{
  "stem": "deep",
  "downsampling": "stride",
  "projector_hidden": 512,
  "max_steps": 16100
}
Rows from block 5 of a small self-supervised image encoder, named by matrix and row number. Each number is 50 + 15 x the weight over its row's rms, rounded and kept within 0 to 99. All counts start at 0. After the name is the row's rms in percent of the matrix's.
Before each channel's rows are labels from the 100 images, of 14976, where the channel reaches its highest value: "top examples" is what is common among them; "peak at" is the part of the image that holds the peak. Only what is clearly more common there than usual is listed. The data: seven-segment displays showing three digits. In brackets: how many of the 100, against the usual share in percent.
# conv: 3x3 conv (model.blocks.5.conv.weight, 128x128x3x3, each kernel summed), inputs 64-127

top examples: white glow (94 vs 17.1)
peak at: middle left (71 vs 11.7); bottom left (28 vs 9.8)
conv.60 093:48 43 34 59 53 36 42 49 38 82 21 79 26 21 58 40 33 45 49 54 40 50 61 70 55 52 53 58 35 88 64 44 40 53 48 58 52 60 42 25 12 54 52 42 39 37 29 45 57 48 25 40 58 48 61 45 37 62 54 46 59 60 26 38

top examples: white glow (49 vs 17.1)
peak at: bottom right (33 vs 9.8)
conv.92 087:43 60 46 30 64 43 63 50 71 56 59 41 52 45 45 57 68 25 38 54 70 58 69 44 59 65 48 45 59 65 68 54 63 24 63 57 44 42 45 60 41 36 14 24 56 29 55 59 18 66 48 38 40 49 36 30 49 47 44 20 19 57 50 51

top examples: dark on pale (39 vs 16.1)
peak at: top centre (34 vs 11.7); top left (27 vs 9.8)
conv.73 091:44 29 48 60 35 40 48 47 54 27 16 47 52 34 54 30 39 43 36 63 35 32 55 38 47 15 52 64 51 63 46 41 66 39 59 69 74 34 29 33 50 31 42 53 55 50 47 59 49 54 69 30 74 63 64 28 49 50 42 26 63 73 37 42

top examples: blue glow (45 vs 16.8)
peak at: centre (99 vs 14.1)
conv.69 092:55 77 66 39 49 49 23 55 45 33 72 55 73 36 50 77 58 25 34 61 40 54 30 46 26 70 61 22 40 44 54 13 52 42 64 54 55 44 36 45 34 46 46 32 39 06 36 52 47 36 64 46 51 43 53 55 45 38 52 49 54 68 34 45

top examples: amber glow (37 vs 16.3); first digit: 8 (29 vs 10.2)
peak at: middle left (36 vs 11.7); centre (34 vs 14.1)
conv.88 095:39 60 44 49 17 47 38 54 43 46 52 41 32 56 35 36 43 46 55 35 09 42 40 47 33 35 58 46 59 47 39 47 58 65 51 46 08 66 66 42 62 61 37 52 39 30 39 27 16 34 40 72 43 53 26 51 44 32 56 38 74 12 41 48

top examples: red glow (36 vs 17)
peak at: top right (61 vs 9.8)
conv.78 087:38 57 62 34 43 52 77 54 62 46 13 53 30 38 74 53 25 41 85 61 44 49 27 36 55 67 49 50 52 45 53 39 63 41 41 55 43 28 40 40 57 65 42 59 55 41 24 56 35 51 18 41 54 31 53 03 61 48 26 42 57 40 67 38

top examples: glare (92 vs 30); red glow (52 vs 17)
peak at: top centre (40 vs 11.7)
conv.100 117:42 54 40 57 44 49 67 47 29 47 48 59 60 54 64 13 43 55 29 49 48 42 82 33 30 46 56 71 49 37 37 71 42 54 41 58 45 60 46 54 53 53 50 31 57 37 50 31 55 42 48 49 66 49 33 55 00 42 58 55 49 46 53 58

top examples: red glow (72 vs 17)
peak at: top right (27 vs 9.8)
conv.54 099:52 42 48 26 42 17 17 52 87 51 46 54 74 50 56 33 56 68 51 51 44 43 51 32 38 66 47 45 27 49 42 43 55 52 41 24 39 43 78 46 32 74 20 65 63 73 48 43 50 34 38 20 40 65 40 63 58 50 24 57 56 42 48 16

top examples: glare (60 vs 30); dark on pale (44 vs 16.1)
peak at: middle right (36 vs 11.7)
conv.59 113:68 48 39 30 38 11 53 29 39 52 58 60 55 28 37 29 52 47 55 24 29 50 89 35 51 49 34 62 40 45 29 42 47 54 63 57 36 68 31 60 53 61 31 60 63 42 63 45 49 57 52 48 72 32 49 57 30 55 39 39 73 35 45 51

top examples: the digit 0 (65 vs 27.1); second digit: 0 (32 vs 10.6); first digit: 0 (25 vs 9.2)
peak at: centre (39 vs 14.1); middle right (32 vs 11.7)
conv.70 094:49 16 46 41 55 35 39 40 18 31 60 40 37 63 13 60 27 57 47 37 43 16 54 21 42 63 28 39 74 48 41 48 50 62 42 39 51 52 57 72 34 36 34 48 44 48 57 27 41 47 32 66 58 51 42 36 62 66 59 34 81 46 50 62

top examples: blue glow (36 vs 16.8)
peak at: centre (43 vs 14.1); middle left (29 vs 11.7)
conv.30 109:48 64 31 47 51 43 54 56 49 17 69 61 31 50 40 49 50 48 60 46 61 30 54 52 45 43 43 31 50 53 37 66 59 85 45 33 23 76 54 51 43 60 56 55 76 43 61 38 50 24 29 55 61 43 32 68 48 31 00 27 67 59 34 49

top examples: the digit 1 (57 vs 27.4); the digit 4 (56 vs 27.4); third digit: 1 (48 vs 10.3); white glow (45 vs 17.1)
peak at: middle right (30 vs 11.7); top left (28 vs 9.8)
conv.4 094:38 63 39 67 44 66 55 19 54 43 35 61 69 57 50 56 71 56 49 42 76 26 44 48 51 58 40 34 41 64 91 42 33 31 56 53 52 49 45 44 34 17 53 38 77 65 52 48 36 59 48 37 51 44 28 33 58 44 41 81 11 51 46 63

top examples: dark on pale (71 vs 16.1)
peak at: middle right (46 vs 11.7)
conv.98 099:65 61 25 61 39 63 55 46 48 72 36 29 46 44 68 94 57 34 59 61 40 64 48 54 61 58 51 54 52 69 54 42 70 36 38 44 51 48 39 73 48 29 27 20 29 28 69 60 31 38 34 60 45 30 49 56 45 54 63 59 34 33 72 36

top examples: dark on pale (100 vs 16.1)
peak at: middle right (49 vs 11.7)
conv.93 104:49 52 35 30 59 50 51 63 67 70 54 66 31 24 46 57 80 49 43 60 24 43 33 63 36 46 32 26 26 73 46 48 48 46 12 48 25 50 45 52 65 27 33 71 33 35 71 40 37 59 51 25 25 45 39 56 39 52 57 21 49 38 66 47

top examples: the digit 6 (56 vs 27.1); first digit: 6 (27 vs 10.5)
peak at: middle left (37 vs 11.7); centre (36 vs 14.1)
conv.81 095:45 71 46 61 39 38 54 53 56 46 65 84 49 52 52 40 42 47 63 70 32 47 65 41 76 49 52 36 56 65 41 53 94 53 50 59 62 53 85 31 44 81 78 56 35 54 59 37 30 53 41 64 21 66 63 70 57 52 47 29 50 53 59 35

top examples: blue glow (55 vs 16.8)
peak at: middle right (38 vs 11.7); middle left (37 vs 11.7)
conv.1 108:41 39 51 70 46 52 45 45 72 67 24 36 53 45 42 37 46 42 65 33 53 67 43 58 53 53 83 21 81 64 32 08 48 41 84 65 24 42 69 64 40 62 65 68 22 48 53 49 37 42 46 49 42 72 71 54 43 41 41 57 46 33 61 63

top examples: the digit 7 (63 vs 26.9); white glow (52 vs 17.1); first digit: 7 (46 vs 10)
peak at: middle left (68 vs 11.7); top left (28 vs 9.8)
conv.94 096:37 53 33 50 75 42 40 63 66 38 38 47 37 37 44 25 59 64 61 65 73 42 49 52 46 36 33 32 33 59 57 57 59 47 58 40 54 73 48 44 16 42 51 39 62 39 72 15 48 43 59 35 29 58 69 33 67 33 43 24 53 75 46 52

top examples: amber glow (38 vs 16.3)
peak at: centre (55 vs 14.1)
conv.14 101:59 64 34 57 29 43 55 38 64 42 58 54 29 42 50 34 42 38 35 52 68 63 38 66 48 49 67 23 46 25 72 27 58 57 60 50 38 74 39 72 60 63 27 35 41 34 46 32 57 55 28 47 26 46 41 49 38 42 05 34 40 56 38 41

top examples: amber glow (56 vs 16.3); white glow (42 vs 17.1)
peak at: middle left (45 vs 11.7); middle right (28 vs 11.7)
conv.13 166:93 53 59 40 43 52 49 43 43 40 54 52 49 50 61 41 58 48 56 51 37 46 59 43 44 58 40 42 42 49 58 53 51 41 48 52 46 51 48 43 42 54 48 54 53 46 48 48 50 42 53 57 33 59 56 45 40 40 44 61 58 54 35 55

top examples: white glow (62 vs 17.1)
peak at: middle left (90 vs 11.7)
conv.126 102:46 67 52 43 65 45 68 22 25 29 50 60 38 51 22 60 52 60 39 57 64 55 52 69 53 39 55 43 08 60 65 70 33 52 41 53 49 56 35 27 41 10 59 29 57 39 63 41 21 55 29 48 39 58 70 63 44 53 31 41 31 47 48 65

top examples: glare (68 vs 30)
peak at: bottom centre (33 vs 11.7); bottom left (25 vs 9.8)
conv.27 095:44 53 29 44 65 44 39 40 49 43 37 33 53 36 16 57 28 34 36 61 55 42 55 41 43 62 51 45 66 43 34 45 49 45 52 37 40 16 61 51 48 63 46 54 41 50 49 10 55 30 38 76 60 35 60 27 43 57 36 57 57 29 27 80

top examples: the digit 1 (57 vs 27.4); first digit: 1 (31 vs 10.4)
peak at: middle left (63 vs 11.7)
conv.12 123:45 62 33 80 50 86 61 40 49 38 46 69 32 42 40 49 48 19 73 41 68 62 51 67 67 37 47 46 64 70 58 31 64 58 73 72 58 52 56 68 48 67 56 62 53 57 53 48 43 51 57 20 63 11 67 47 71 47 56 55 20 44 77 55

top examples: white glow (44 vs 17.1)
peak at: middle right (69 vs 11.7)
conv.108 094:56 46 47 46 31 61 35 40 51 46 29 67 76 29 65 48 71 33 63 54 38 17 44 17 82 82 52 13 64 61 24 47 49 53 57 47 40 56 61 56 32 42 28 46 17 50 29 21 28 35 39 68 45 39 46 41 42 54 56 64 66 23 61 51

top examples: white glow (58 vs 17.1)
peak at: top left (39 vs 9.8); top centre (36 vs 11.7)
conv.124 105:62 49 37 51 36 53 48 49 37 38 63 58 82 68 47 53 63 37 38 41 36 53 52 60 41 36 62 35 54 54 43 42 39 32 51 29 39 40 71 31 58 46 43 55 62 69 63 46 53 39 40 52 39 83 34 67 37 54 29 61 56 52 78 51

top examples: white glow (83 vs 17.1); the digit 1 (66 vs 27.4); third digit: 1 (44 vs 10.3)
peak at: top right (35 vs 9.8); top centre (30 vs 11.7)
conv.86 092:60 66 61 35 35 45 51 54 55 54 81 60 54 36 54 50 65 47 26 40 39 50 36 76 53 49 34 39 36 36 52 34 62 61 30 55 45 67 55 41 83 57 40 32 38 21 78 70 63 44 54 55 21 53 32 59 58 34 34 34 46 69 73 34

top examples: dark on pale (87 vs 16.1)
peak at: top centre (34 vs 11.7)
conv.109 084:40 46 60 37 38 49 44 66 52 25 41 39 80 31 47 46 45 42 53 74 49 79 44 59 34 55 60 21 54 39 40 31 51 35 67 29 60 30 28 48 22 47 40 55 46 42 26 60 51 45 40 38 58 50 64 40 54 40 33 50 52 51 41 64

top examples: red glow (39 vs 17); first digit: 7 (29 vs 10)
peak at: bottom left (32 vs 9.8)
conv.61 101:58 57 60 43 43 46 41 35 46 11 68 30 57 44 59 55 32 54 52 52 39 55 53 65 62 21 70 41 47 37 74 49 67 47 34 39 09 47 57 45 66 37 69 25 50 54 65 49 39 20 37 87 56 51 47 72 36 54 14 40 59 59 66 67

top examples: amber glow (35 vs 16.3)
peak at: bottom right (39 vs 9.8); bottom centre (28 vs 11.7)
conv.110 099:62 43 60 40 58 72 52 49 36 74 44 71 51 28 30 57 24 52 46 52 23 55 73 43 40 49 67 84 42 50 52 30 74 38 11 56 35 37 39 34 46 31 44 41 47 53 57 57 25 07 44 91 77 58 60 32 49 44 58 52 64 42 24 39

top examples: white glow (93 vs 17.1)
peak at: top centre (51 vs 11.7); top left (31 vs 9.8)
conv.37 102:62 38 58 62 40 54 69 48 59 51 56 53 68 21 50 31 62 63 33 59 47 62 54 43 70 33 43 42 19 27 51 48 77 53 58 56 70 73 47 43 85 57 25 44 53 47 72 40 69 70 51 41 21 27 46 63 34 43 49 48 38 55 76 45

top examples: the digit 9 (53 vs 26.5); second digit: 9 (26 vs 9.6)
peak at: centre (35 vs 14.1)
conv.83 092:52 04 66 37 39 52 36 55 47 70 29 64 43 52 36 40 55 61 41 54 27 61 42 37 53 66 52 60 54 52 56 25 45 41 69 49 76 47 64 25 71 61 60 51 37 17 44 64 51 50 53 31 55 41 71 36 32 38 70 52 53 52 58 39

top examples: the digit 4 (91 vs 27.4); third digit: 4 (51 vs 10.1); red glow (38 vs 17); first digit: 4 (32 vs 9.9)
peak at: middle right (48 vs 11.7); middle left (30 vs 11.7)
conv.62 086:27 46 48 66 38 49 48 35 38 08 47 59 46 35 59 56 52 36 50 80 40 18 65 30 60 74 47 57 67 50 49 52 39 36 51 76 66 45 71 30 43 59 48 55 45 57 36 35 62 43 63 25 83 56 41 12 51 49 52 36 33 67 72 37

top examples: third digit: 7 (31 vs 9.7); third digit: 1 (31 vs 10.3)
peak at: bottom right (57 vs 9.8)
conv.127 090:45 33 53 52 38 53 45 46 60 40 21 47 52 51 64 59 33 52 30 51 49 86 41 48 61 66 38 45 25 58 44 52 65 47 28 50 48 69 25 58 70 39 42 51 35 57 46 59 32 17 44 62 57 19 30 51 60 46 53 31 41 67 46 07

top examples: the digit 8 (64 vs 27.2); blue glow (44 vs 16.8); second digit: 8 (32 vs 9.9); third digit: 8 (26 vs 10)
peak at: centre (63 vs 14.1)
conv.58 095:38 64 40 50 19 43 39 39 63 46 33 34 54 60 29 32 13 64 46 18 23 50 52 43 34 31 62 25 67 42 25 57 57 66 56 48 14 39 48 28 38 25 54 45 43 48 33 36 53 33 30 53 58 52 52 32 32 35 51 45 62 39 48 49

top examples: dark on pale (87 vs 16.1); glare (71 vs 30)
peak at: top centre (58 vs 11.7)
conv.8 092:58 32 48 36 36 62 53 58 61 57 52 58 38 05 25 37 38 45 17 51 35 65 40 48 59 33 65 34 41 30 56 41 46 42 29 71 29 34 38 22 72 48 67 75 25 30 43 46 49 30 27 77 50 63 45 47 43 41 43 54 50 51 53 46

top examples: white glow (66 vs 17.1); first digit: 1 (38 vs 10.4); first digit: 7 (31 vs 10)
peak at: middle left (53 vs 11.7)
conv.95 095:51 57 56 61 53 65 48 21 41 54 61 51 31 52 08 46 25 65 44 42 51 42 54 40 38 31 33 41 21 71 34 43 28 45 57 61 28 43 47 22 42 19 38 54 53 75 38 44 64 52 56 40 36 49 56 22 38 47 29 69 67 52 60 80

top examples: red glow (52 vs 17)
peak at: middle left (73 vs 11.7)
conv.80 105:30 67 44 39 05 50 70 74 46 42 35 50 47 57 59 44 40 54 66 59 56 37 17 36 52 56 41 61 44 12 43 57 67 53 24 45 60 47 67 76 51 44 46 41 33 57 53 37 63 44 35 56 44 50 22 47 72 20 47 40 33 47 50 55